{"train_examples": 39062, "hop_length": 160, "input": "log_mel", "task": "enhancement", "loss": "charbonnier", "arch": "unet", "pixel_unshuffle": 2, "widths": [96, 192, 288], "blocks_per_level": 1, "cautious_weight_decay": true, "epochs": 28.5, "final_lr_fraction": 0.1, "warmup_steps": 1740}
Rows from block 2 of a small spectrogram enhancement model, named by matrix and row number. Rows with one number belong to one channel. Each number is 128 + 24 x the weight over its row's rms, rounded and kept within 0 to 255. All counts start at 0. Numbers have three digits each.
After each channel's rows are labels from the 100 clips, of 14976, where the channel reaches its highest value: "strongest on" is what is common among them; "band" is the frequency band that holds the peak. Only what is clearly more common there than usual is listed. The data: telephone keypad tones over noise or synthetic speech. In brackets: how many of the 100.
# convs0: first 3x3 conv (model.mid.0.convs.0.weight, 288x288x3x3, each kernel summed), inputs 240-287
# convs1: second 3x3 conv (model.mid.0.convs.1.weight, 288x288x3x3, transposed, each kernel summed), outputs 240-287

convs0.142:157144124146141132121131118110145133139131131122190135113115123124135122119119116115112115131156132129109121125118129138108137117121093130140110
convs1.142:112134138162111115149158091171086132152090176130112115091119156142177138142149126153111125129103112139083136128142154089157111101134145118135079
strongest on: white noise (94); clipping (33)
band: 4000 to 8000 Hz (94)

convs0.135:126155101151173119172115146164160161144161145156163151180148099148121173141150149154161129145137115129155163129128136120104146115136137163169162
convs1.135:115129136128144154104124120142135161097140116091105156157126144111122100103103134127140162130154159096119100125127102137133125160134123160096119
strongest on: number of keys: 2 (48); number of keys: 1 (46)
band: 1000 to 2000 Hz (85)

convs0.95:121126122118133137130128132119120135122117130130133144144115165138128124131131136136136126115120146129116127104118125128194135225114238140120113
convs1.95:119141118159173115051152125110183107159186125106113117087142114147154160148146133101128120145181101150146100175131093152138144144125130109132140
strongest on: thin (high-pass) (58)
band: 500 to 1000 Hz (97)

convs0.275:158143120143145130127124121110142133133135134122193132114117122123135125120114116114111113131157135130109121127117126140109138116120091130142114
convs1.275:112134140162109117150156089174087134152089177129110115093118158141177136141150123153110126132097114140081136128140154088157110104137146118134076
strongest on: white noise (95); clipping (33)
band: 4000 to 8000 Hz (95)

convs0.260:131130123141102125091127121197147123172127148123105108132132081121123108110123107110125110133141099122140111115120137122083148088138075096117155
convs1.260:099139122139117137161141136139102149123063170136114143134120157137122156123114175149134136123085141103104128120150139139136099099162118135146115
strongest on: quiet level (71); mains hum (40); muffled (low-pass) (31)
band: 4000 to 8000 Hz (62); 1000 to 2000 Hz (38)

convs0.133:115120121113108115128105155102139110105111128135104114148110130142118144128134119135138137124101119139106147110140109117108122120120119127110115
convs1.133:124128142126165156093114115134134156104153123101112144165146120119102128131085166116144138127158158100137107138137121133140129137125093157107151
strongest on: rumble (71); clipping (42); muffled (low-pass) (29)
band: 500 to 1000 Hz (63)

convs0.157:109110137107107114134115153087130101096100108129103115135104144137118140126128116130127135119091127136097141115144111125122116131121127127102109
convs1.157:131127141128168151095107118129130154095160125107117139160151110122106137135082167115150137129160151112140108139137117127142134127127071154112154
strongest on: rumble (72); clipping (44); muffled (low-pass) (29)
band: 500 to 1000 Hz (63)

convs0.51:130153105151173121174113140177162164149162149154161150180141098146123170142150147157165122132134109131152162125127136115107145116127137163171164
convs1.51:115128136127143152110124116143133157096137116091104161160122147110123100099105134127138166134151159095116100124128103136133121161136127161094114
strongest on: number of keys: 2 (47); number of keys: 1 (47)
band: 1000 to 2000 Hz (80)

convs0.169:111116143118110118134112149087141109099110110128112114136113150142116142124126118131124141129099125143105147113146111117118120125114123128113111
convs1.169:129130135121164154102113122131129153096151124106115140160147108119110133132089160117148136135152160100136106135135118134153131131129079154108153
strongest on: rumble (77); clipping (46)
band: 500 to 1000 Hz (70)

convs0.25:167131105139141133126128123120164130146125153139188132098120132131143139132134120125126109127142140132121130106138125144137145136065091122144122
convs1.25:117139132160114121156158096155101137143090175123111122104105175138167140141140118150099130132097118135061133123141153097162107100139135121135072
strongest on: white noise (91); clipping (33)
band: 4000 to 8000 Hz (85)

convs0.13:119155111133166122172110154131160149119150133154155148170133117152121171135145145150148141148128118132137167119134125113114137124130139164156142
convs1.13:120131137130140157091124121142138157093142119087107147153133134112117102112097135125144152130152173094124099121129105140140130152129112164094132
strongest on: number of keys: 1 (51); number of keys: 2 (42)
band: 1000 to 2000 Hz (71)

convs0.33:107109146115105114137119150086131105097102099126110116134112153140122140126124116129121135125093128136100143123144116124123113131122128129108111
convs1.33:134130136123163151101111123128129150093156125107119137159148103121109138132090160115150133134156156111139109137136113128155134127132070152112153
strongest on: rumble (61); clipping (41)
band: 500 to 1000 Hz (52)

convs0.23:118129083137105117088116125225147133174143168127096100127144082128123119121129109121142106115131094121157112123127140116113158119136108092125174
convs1.23:095132117117146138159127103128110147118098150131110169164104171116118138106114171131131142124112148075095124129140129132119103138157122140129099
strongest on: quiet level (65); mains hum (57); muffled (low-pass) (30)
band: 1000 to 2000 Hz (57)

convs0.12:118123113111133136123117129108120132113117132131136147147111147147122135130128133136132133117120131130115134092106109117191133213105242142116112
convs1.12:122142119152171114060151123098172114169195122103109117086149113143164155145145123104130119135176093148155107190128079154120135148117141104139140
strongest on: thin (high-pass) (59)
band: 500 to 1000 Hz (98)

convs0.17:162141119146139131120132121110145130139128133124189131110114123125135122119119114115113113134154130126108119125118128138107135119120092127136111
convs1.17:113134138164110116149156091169092132149091175133112115094119158143176139143147126153110125129099113139082135129144156092157111101135143118135079
strongest on: white noise (96); clipping (34)
band: 4000 to 8000 Hz (97)

convs0.58:170131106145135133117132120122164127153121149136186129099119125127137133128130117123124107126146132128120124109131127138120142123091087120132121
convs1.58:113137134168113120152157091161097135143094173130109118103112171142166142143140123154102128130102117137074132126147154094160107101138136120135074
strongest on: white noise (93); clipping (33)
band: 4000 to 8000 Hz (91)

convs0.185:108107145104112119140123149081127096095089103128110116132107159139121138128127118130126134125082127135096143124137117128131115142127130131095108
convs1.185:136131141129160155094114123129132152091158125109122129156156101122108144131087161115154132131167144125142105135137117125158140123128074151116159
strongest on: rumble (65); clipping (41); muffled (low-pass) (30)
band: 500 to 1000 Hz (57)

convs0.237:120129108106137129127114133106119132111125130132139147150109137142119138133130137138134134113121132124112136090105104121192133209100242145126111
convs1.237:122142117156172117056152122094172116169194122100101116085144121141165151144144115102128122136170096150151105195127073150119136147119144104137137
strongest on: thin (high-pass) (51); number of keys: 2 (26)
band: 500 to 1000 Hz (99)

convs0.222:171129101142141130126131126121168131151121152139185134097116132130143138132131121124124109127140138125119128100138127145128146134071093126135121
convs1.222:113138132163116118153161095154098138144092174119113122100111178138170140141139121146104129127107117136070134123145145093164109099137135121137074
strongest on: white noise (91); clipping (34)
band: 4000 to 8000 Hz (85)

convs0.283:113115136117109118130111145095141108102109115127108111137114144141111139120124114128126139127100120142108141109145110111111124116116112124110117
convs1.283:124130139122164151105113121134131153096147127108115142166144111119106135133085166119146136134146162095133110132138124135152130130128083154107152
strongest on: rumble (78); clipping (46)
band: 500 to 1000 Hz (63)

convs0.89:115117132123098120114110152113133112116110136122096101139115121131112129121126106125138135117090118147110130109146118119106134111119101109105116
convs1.89:121124143124171154104110108135130157107138129113117151162144121118105137133082188114145137124153152093138113146140136128142128131126093162110154
strongest on: rumble (80); clipping (40); muffled (low-pass) (32)
band: 500 to 1000 Hz (50); 1000 to 2000 Hz (32)

convs0.198:140123129139105127092142115207149127182127147128112117127117095121125105114124109107128119133141107121125104108119152118073153078140083099117143
convs1.198:096135128145113142152140137139102148128063175131113138130121155139126154123113170152134133121074135109105128119155138137144103093158117129150116
strongest on: quiet level (69); muffled (low-pass) (30)
band: 4000 to 8000 Hz (67); 1000 to 2000 Hz (33)

convs0.267:124139092153155114163116138168152144140151145149139152185152096148121164151158155153169125145126111125159156132121132111101142111144123157151169
convs1.267:115126141125145152102122128144142139091124119096101159149122145110126091100101142128143156128161161095116097119128107143136124163133120161095113
strongest on: number of keys: 2 (46); number of keys: 1 (45)
band: 1000 to 2000 Hz (84)

convs0.15:128155112134183126192118146142162154123164128153162162166138113146124175135136152146141134145142121129143162123133125117120134133136143177171149
convs1.15:117131136135128153091131129146141150084138112084109146153130141114120092107104119127142162134151163098124092112128097139140131160133121162094124
strongest on: number of keys: 1 (49); number of keys: 2 (44)
band: 1000 to 2000 Hz (50); 500 to 1000 Hz (50)

convs0.244:172134102142140134126128125121165131147132156136191131101118131128142137131130120123123108127145139130121126106138125142130146133072089120143121
convs1.244:115138134165112120155158090157098137143091173127111122105109177140168141142141122151098130131099119135071133124144150091160107103140136121135073
strongest on: white noise (91); clipping (33)
band: 4000 to 8000 Hz (86)

convs0.180:116133112101141130131113138120118128114127129128139151149115135143122140133129137137132127113124132124120139101107107125195131222102240147133115
convs1.180:120141116153172119059154116100169117170191118101103116080141124140175145142144110099126122138166094141148104200126068150117133152120150107135135
strongest on: thin (high-pass) (49); number of keys: 2 (28)
band: 500 to 1000 Hz (98)

convs0.34:127140095153157117171118137170157150140152145149142154186148099147119167150155156154163122143127109131162161128124131115099145111139125159155171
convs1.34:114127141125143153102122126144140137088125118096103161147122144110128088101103140128142156130161162092115099119128104142136122165134120162090112
strongest on: number of keys: 2 (47); number of keys: 1 (44)
band: 1000 to 2000 Hz (88)

convs0.134:137142122127201133215128141149167165125167122142172173135132120133128173121122148133121123133144127137141153129142127116135126141137133188184146
convs1.134:112130129141113149099136131145143159066138109086115142154123144117122093105111099131138170144136166098121088107130082133137133158139128150099111
strongest on: number of keys: 1 (49); number of keys: 2 (44)
band: 500 to 1000 Hz (69); 1000 to 2000 Hz (31)

convs0.230:126122080156131111135117128187143139152141156141116139175157096142122142153159148147182115136114102124169142143116142108091143101158104132139186
convs1.230:110125142119154148121114133144141132093106126116105164148115148111124098098099162127145148123160154092109103120130123141130119162138126153097107
strongest on: number of keys: 2 (49); number of keys: 1 (43)
band: 1000 to 2000 Hz (81)

convs0.79:131157114136191125192119146152162173134168131150168165169134108144126178131138153148141128143143119130141168123135133116117135122133139177183146
convs1.79:113130131135129154099128124143140162082139116087109150154125144111122093103105117130140162137143171093119093111130095139135128158136126162095116
strongest on: number of keys: 1 (48); number of keys: 2 (46)
band: 1000 to 2000 Hz (54); 500 to 1000 Hz (46)

convs0.228:121135112094146132142127143136126141123141131129142152137123129141126138129127143131126129101122139124132137105109120133195129221113239149159127
convs1.228:109139112149166121058156113116159137150175122093102112083126135143177139138146100104125131146147104131134102188126075144120134161124148107129124
strongest on: thin (high-pass) (42); number of keys: 2 (31)
band: 500 to 1000 Hz (88)

convs0.37:162143122150143131124129120110146137140130132123195136114116126122136124120118117116115112131157132129111123124114131138109142120120093132140112
convs1.37:112134138162110115150158090168091132152090174129114117091119156141178137141151125151112125130102113139081136128141153089157111102134145119134079
strongest on: white noise (92); clipping (33)
band: 4000 to 8000 Hz (91)

convs0.70:123138093148158116163114140161155143136148142150139150188147095148121166150158152156168126145126109128157161131121133112101143112143122156150169
convs1.70:117126140125147152102121126141142141089128118095101160150123144109126094101102143128143157129157164093116099120129107143137123161133118163093115
strongest on: number of keys: 2 (46); number of keys: 1 (45)
band: 1000 to 2000 Hz (83)

convs0.22:129155100149173121172113142172164163148164148155158148179146094145122169143154150157164120137134111132158159126129136116103148110128134162171168
convs1.22:113128135126143153110121117143135157094137117092104160159121149111125097100104134129139165132150162093115099122129104137131122162136125162094112
strongest on: number of keys: 2 (47); number of keys: 1 (47)
band: 1000 to 2000 Hz (79)

convs0.129:126139099148162119172115142160157147137151138150146156183144099147120169150154157155162125144129112130153162127127129114106140116136129165154162
convs1.129:114127140128140154098124124143142138085127116091101154147125143111127089102101136127143157131160161095119094118127101144137123163133120161090115
strongest on: number of keys: 2 (48); number of keys: 1 (43)
band: 1000 to 2000 Hz (84)

convs0.277:122156107141174120175115149149159153130153137156154155178138104154121175142150152155154133147133116128144166126129130114110142122135139168161151
convs1.277:118129136129140156096126122143138151093140117088108150154129141109121098106101132127142155131155164096121097121128103140136127157132118161096123
strongest on: number of keys: 2 (46); number of keys: 1 (45)
band: 1000 to 2000 Hz (79)

convs0.151:136153106135195125196122142162161171142172135145164166162142107138130169126131147141141120135146119129150154130130133116116136127139136182189158
convs1.151:110130134135127154102137130149143158072135113088112149166119151115117093103107113131141164138140169089116099104131092138140129162140129164093108
strongest on: number of keys: 2 (46); number of keys: 1 (46)
band: 500 to 1000 Hz (58); 1000 to 2000 Hz (42)

convs0.63:115122127112110117132104156103142111104111126135105110141117123137113148128132120136138134123098118144113144115143108123100135112121117124110122
convs1.63:124130147125167151097115115136129155100152125102112141170145117116114135128086160117147141131155155094132107131138120130154133134127094154105148
strongest on: rumble (71); clipping (39)
band: 500 to 1000 Hz (62)

convs0.73:161139120149141131120131120110149130141126134126187133108115126122137124121119114115115113133155132126110119123120129138109136119115094126136112
convs1.73:112134139166110116150158091168095132148091172131113116093120161142175140143146126152110125129104113138082135128143156091160111101137142119135080
strongest on: white noise (94); clipping (32)
band: 4000 to 8000 Hz (94)

convs0.53:125153104144173120173114148153158152131155135156157154180141103153121174143152153154156132146134115128147166126128131114111141120136139164160154
convs1.53:117128136127142156098124120141138154093141115088106152152129140109122099104100133127141161130157160098122095122127100140133126159131118160096122
strongest on: number of keys: 2 (46); number of keys: 1 (45)
band: 1000 to 2000 Hz (81)

convs0.92:117122122113110115129104152102140108100110127137104115148107127139122144131139119139139137122102117140107145108138109123112120124116121126108116
convs1.92:124128145127169158089115115134133156103159122101110144167148120119104129131084162116145139126159154102136105136135119133139130138124093155105150
strongest on: rumble (73); clipping (43); muffled (low-pass) (31)
band: 500 to 1000 Hz (66)

convs0.18:109109136111103117130114152089130103100105111126102112137106142139116138124125113127125135120092123139100140112145114123116120122117123125104110
convs1.18:130128139126167153099110118131129155100153126109118140161150108122104138133085173116149136130156152104141111141137121128147132128129075156112155
strongest on: rumble (74); clipping (44)
band: 500 to 1000 Hz (59)

convs0.39:126132118145093122089121120189136122164126145114101098136143081121119107109118104107127104136140096118147116128115135117086145091152071098118159
convs1.39:098138123138125136167138133138106148120070169139113148136119155131121161124114187149136136127094146099108127126152142142132102098162110145143120
strongest on: quiet level (70); mains hum (50)
band: 1000 to 2000 Hz (40)

convs0.109:167139108149136132118130121115158132145127141130195131101118126125139130123125115119118109131152133129115122120125128140114142123102093121137117
convs1.109:114136137166113117151158091162096134147091172127113118096117165141173140142143123151109127128100115138077135126142149094162109101135140120135077
strongest on: white noise (93); clipping (32)
band: 4000 to 8000 Hz (92)

convs0.276:126131126147090126082127116196135123170120149110090101138148092116122101109114102108131104129140096126151103135117144105092150105159093094108166
convs1.276:095135126125140140163122126135111151120080161140115157151117149124111158120109198147143136126108150089111127126151143141130103105154104150138123
strongest on: quiet level (66); mains hum (43)
band: 4000 to 8000 Hz (53); 1000 to 2000 Hz (30)

convs0.246:162142116152138131123131119112153129142124140130201132101115131125138126125124114118118110130153135126112120121121133143115135126103098123134112
convs1.246:112134134163110116151165096157090133152091179124117118090119160140178139144146122149111126126105111139079136126142150093166112097129143120136081
strongest on: white noise (93); clipping (32)
band: 4000 to 8000 Hz (93)

convs0.150:161142122151140132122133118109147129142126132124191133109116126123136124120119113115114112133154130128109119125119131138108135118117092128136111
convs1.150:113133139164110115150158092168093131150090173130114116091121157142175139142148126152112124129101112139083136129143157091159111100136143119135080
strongest on: white noise (95); clipping (33)
band: 4000 to 8000 Hz (95)

convs0.78:117127097138091115081116122209137125165130151119084098135152093125126109116122107115135104126137091115157110136118139111106150114155102087114174
convs1.78:099131123119149140166123114127112148120087158137111168161108164117109147111111186139135143124114152083102127126142135135117103125158116146133107
strongest on: quiet level (63); mains hum (61)
band: 1000 to 2000 Hz (41); 500 to 1000 Hz (30)

convs0.205:125126125140084127087127114192138124168116143111091101140139087113119100109114099105130108127136096125139104133120144102093150101153084095110160
convs1.205:096136126125141136160123129137114147118083162143115151148119148128111163117108201142145132127101149088112131122148142140136110105152105148137124
strongest on: quiet level (72); mains hum (49)
band: 1000 to 2000 Hz (46)

convs0.141:139148119136191128209130137168163165132166127140163170153139114135123170129126152132128120136150124133148152134132131116125131132141134186184156
convs1.141:112126135134120149104132129143142152075131111089108150153122148114123087102106107130139168140144168097120089108128086137139126163138125158095109
strongest on: number of keys: 1 (47); number of keys: 2 (44)
band: 500 to 1000 Hz (67); 1000 to 2000 Hz (33)

convs0.232:124140096149158118164116141162155145135150139150145151186148100148119166149154156156167130145127111128156162129125131114104144115144128159151164
convs1.232:117128141127144156098124126145144138089127116093104154152125143111125091103101140126144157130160159092118097118128105143137124163132120159089117
strongest on: number of keys: 2 (46); number of keys: 1 (45)
band: 1000 to 2000 Hz (84)

convs0.72:122158107136172121173111150142161151129150136156154152179133109153123171139148146154153135146130115132140169122132128114112140124132140164159145
convs1.72:119130137129142157095124120142137156095141118088106150155132138111115102110098136126143153129155168095124100124129104140136128154130116165095129
strongest on: number of keys: 1 (49); number of keys: 2 (43)
band: 1000 to 2000 Hz (74)

convs0.158:131156111141180123188120143162163166137159138150163161179137104145124174136142151148149127141140119129147162129130132116116140126136143174173153
convs1.158:117128135130134153100126121142137155088138114088106153154126144111123095101104122127140167135151161098122095119127088139136126161135124159095118
strongest on: number of keys: 2 (47); number of keys: 1 (46)
band: 1000 to 2000 Hz (68); 500 to 1000 Hz (32)

convs0.235:125129114144094121087123122200141126173128147120096102136142085123125107114122108110128107131137098118147110126118140119090151096150081096119160
convs1.235:102138117134127135168138136132107146122063166139115149137119157131121155115118178143140135125095144101106131118147133139135104104159113137145114
strongest on: quiet level (69); mains hum (40); muffled (low-pass) (30); number of keys: 1 (27)
band: 4000 to 8000 Hz (63)

convs0.287:130149103153173120170116139174162162149162153158158148178142092147125172146156151159169122135131110135154161121132140115099149106125131158168162
convs1.287:114127133124144155111116116140135158092137118094101164155121148110128096097106136128138170132148168094114098126128104136131121162136125162093111
strongest on: number of keys: 1 (48); number of keys: 2 (45)
band: 1000 to 2000 Hz (86)

convs0.47:113107144110113118140131151082124099100099101128106120132113154138121134132130119132126133123095129130104141130133125132129109141129129131106115
convs1.47:137130139131158159093115124125130149093158126111122130152151101122111151130092163115155129133178143128137098135137118125162140120132065152120154
strongest on: rumble (59); clipping (43); muffled (low-pass) (30)
band: 500 to 1000 Hz (47)

convs0.4:122125115125099119121106156124138110118111148143099107151127118142119145133143116138156138123110118144123148118133121121101136113131107119107136
convs1.4:116123145122171152099107111134134162111141126103109155160145123117098129129086182117144144123165156090136103145136124136126127138124102169108153
strongest on: rumble (64); clipping (40); muffled (low-pass) (30)
band: 500 to 1000 Hz (50); 1000 to 2000 Hz (39)

convs0.105:128141097147161118167115141170156149140151142153147154182143097149122168151158157156165124140126110128156159129125134115102142117136129162153165
convs1.105:115127141126144152100121124144140138090130117093104158149124144110126089102099139126142155129163159094118095120128103141137124165133120161090116
strongest on: number of keys: 2 (48); number of keys: 1 (43)
band: 1000 to 2000 Hz (87)

convs0.28:128138099151161120169121140175155149146153149150144154178148090150121163153157159156170120139127109132162154129126136113098146111140126157157170
convs1.28:114126141124142155104124126147142133088118118097105158147119149110130091098103140128143155130161158093116099118127106143138122167137124158088108
strongest on: number of keys: 2 (47); number of keys: 1 (44)
band: 1000 to 2000 Hz (84)

convs0.102:108109143112109117139124151086126100100101099128108118133107150138121138130127116129124134120094128132099144125141117130127112141126129130106112
convs1.102:135128138128167151095111122127129154095158127109122135156152103124108145134088169114154132131165146119141108140137114125149137125132061153116155
strongest on: rumble (62); clipping (42); muffled (low-pass) (29)
band: 500 to 1000 Hz (54)

convs0.168:136149116133197130206125140152164164128164125144169167156133116137129171123130149140132122135148124129143153126135128116126131135137138191183150
convs1.168:113130132138120148096136130146143158076139109085111148159124145116120088104107104130140166140142167097121090105131085137140131161138127162096114
strongest on: number of keys: 1 (48); number of keys: 2 (45)
band: 500 to 1000 Hz (62); 1000 to 2000 Hz (38)

convs0.187:129125122139089125090129119206145127178123145118097108140132093124125101108118100105128113134138103122136105120120146117084152088149079092118154
convs1.187:095138123136127139166135132135107147120070170140115144136121153133118162118114190147141131128094142100109128120151138139137104098161107139146116
strongest on: quiet level (69); mains hum (37); muffled (low-pass) (30)
band: 4000 to 8000 Hz (63); 1000 to 2000 Hz (37)

convs0.59:125141098151164118168118145165155145137152142151145154182148094149119166148155155154164126146130115127157157135124132114104142116144128161154166
convs1.59:116127141127142153099123127146141138088125118093104154151124144110124089101101138128144158130161159094119097116127103144137125166133121161094116
strongest on: number of keys: 2 (47); number of keys: 1 (45)
band: 1000 to 2000 Hz (79)

convs0.55:114123139116114120136111151092144111101113116132113114140113146143114145126129120133129142131102123147109149111147109118117123121114120130115115
convs1.55:125131137122162153101113120133129153098149124104113141162145111119109132132087159118146137135150164095133106133135120136153130133128084155105152
strongest on: rumble (75); clipping (42)
band: 500 to 1000 Hz (67)

convs0.217:131130124140098122095128119194145125173127144121106108137129087124122103107120102107125111137139104120136112117118141122079147081143068096117152
convs1.217:098139125141119138164140135140102149121063173137114141134121152136121161125112184152135133126089142105108127122153142140135100095162113140147119
strongest on: quiet level (68); mains hum (42); muffled (low-pass) (30)
band: 4000 to 8000 Hz (54); 1000 to 2000 Hz (46)

convs0.250:145109096149114125100147111211149129189125148132124122125123086121130110117129117110128115123124104121136110105122157118080153106133090106119150
convs1.250:097136119145113136146146126138109152129073171123113135137115159144128147123111151148130138122070136112094133108155123130156106107149126125145104
strongest on: quiet level (67); muffled (low-pass) (39); mains hum (39)
band: 4000 to 8000 Hz (52); 1000 to 2000 Hz (46)

convs0.7:112114118108108113128108154099132099101100124134101114146106131137121142132136118134140135122095121135102144114136108123110122124123123126097114
convs1.7:126127149128167158087112115131137157097158122103111141165151118120106135132082163115147139125161153107138105136137118132141133136122090155108153
strongest on: rumble (83); clipping (44)
band: 500 to 1000 Hz (78)

convs0.42:123156102142169120171116148153157155134157139157158149175141106153124171141156147155164137151133114128147165130130134111107144117139133159163154
convs1.42:115128136126145157099122118140137160094140120090106152153129140110118100108098137126142155128155167093122099125128104141132126155130118163094125
strongest on: number of keys: 1 (49); number of keys: 2 (43)
band: 1000 to 2000 Hz (79)

convs0.127:136153109137191122193120142165160171136166135148163162174137107141126172130136149146144120137143117129147158123129131116115136128130141176181159
convs1.127:112129134133132154103128122141139163084141113089106155156123146113121095099106120129139170137145167095118095114130093138132125160136128162095112
strongest on: number of keys: 1 (47); number of keys: 2 (45)
band: 1000 to 2000 Hz (50); 500 to 1000 Hz (50)

convs0.261:131150103148179122184118140170162164141163144151162153180145098145124171139145150152159122136137112129154159127127134116109146118131137169171166
convs1.261:115129136129140151104125121143136158090140114091105158157124146111124096099105129128140167134151160096118097122128098137135125163136124160094115
strongest on: number of keys: 1 (49); number of keys: 2 (45)
band: 1000 to 2000 Hz (74)

convs0.30:125136093143159116168115139164155146137148143150138153183146098147120166148152157152168123145126110127155160128121132111098142106145121158151168
convs1.30:116124140124145153103118130139141139084127118096101159148121144109127092099100142130142160131153167092115097118129106144136121161133119163092112
strongest on: number of keys: 2 (46); number of keys: 1 (45)
band: 1000 to 2000 Hz (80)

convs0.196:118131113112136131130121131116118132117121128131133146148114155137126131133131137137135128116123142124117131105112116126194134226110235141127115
convs1.196:119141116157177114053151125104179109166190124104112117077140118146163156146146128099130121143175102147146102181129087155128143147123136109134136
strongest on: thin (high-pass) (57)
band: 500 to 1000 Hz (98)

convs0.207:110103137101117114137125149085123098099086105126106117131107159136122131131131119131128130124079125130095138126130120129122110138131129130090111
convs1.207:135130145135158160090114127128135151092163125111122125153152105122111152129087167116152129130173142131138102138140121127168141123129073153119157
strongest on: rumble (65); clipping (40); muffled (low-pass) (35)
band: 500 to 1000 Hz (47)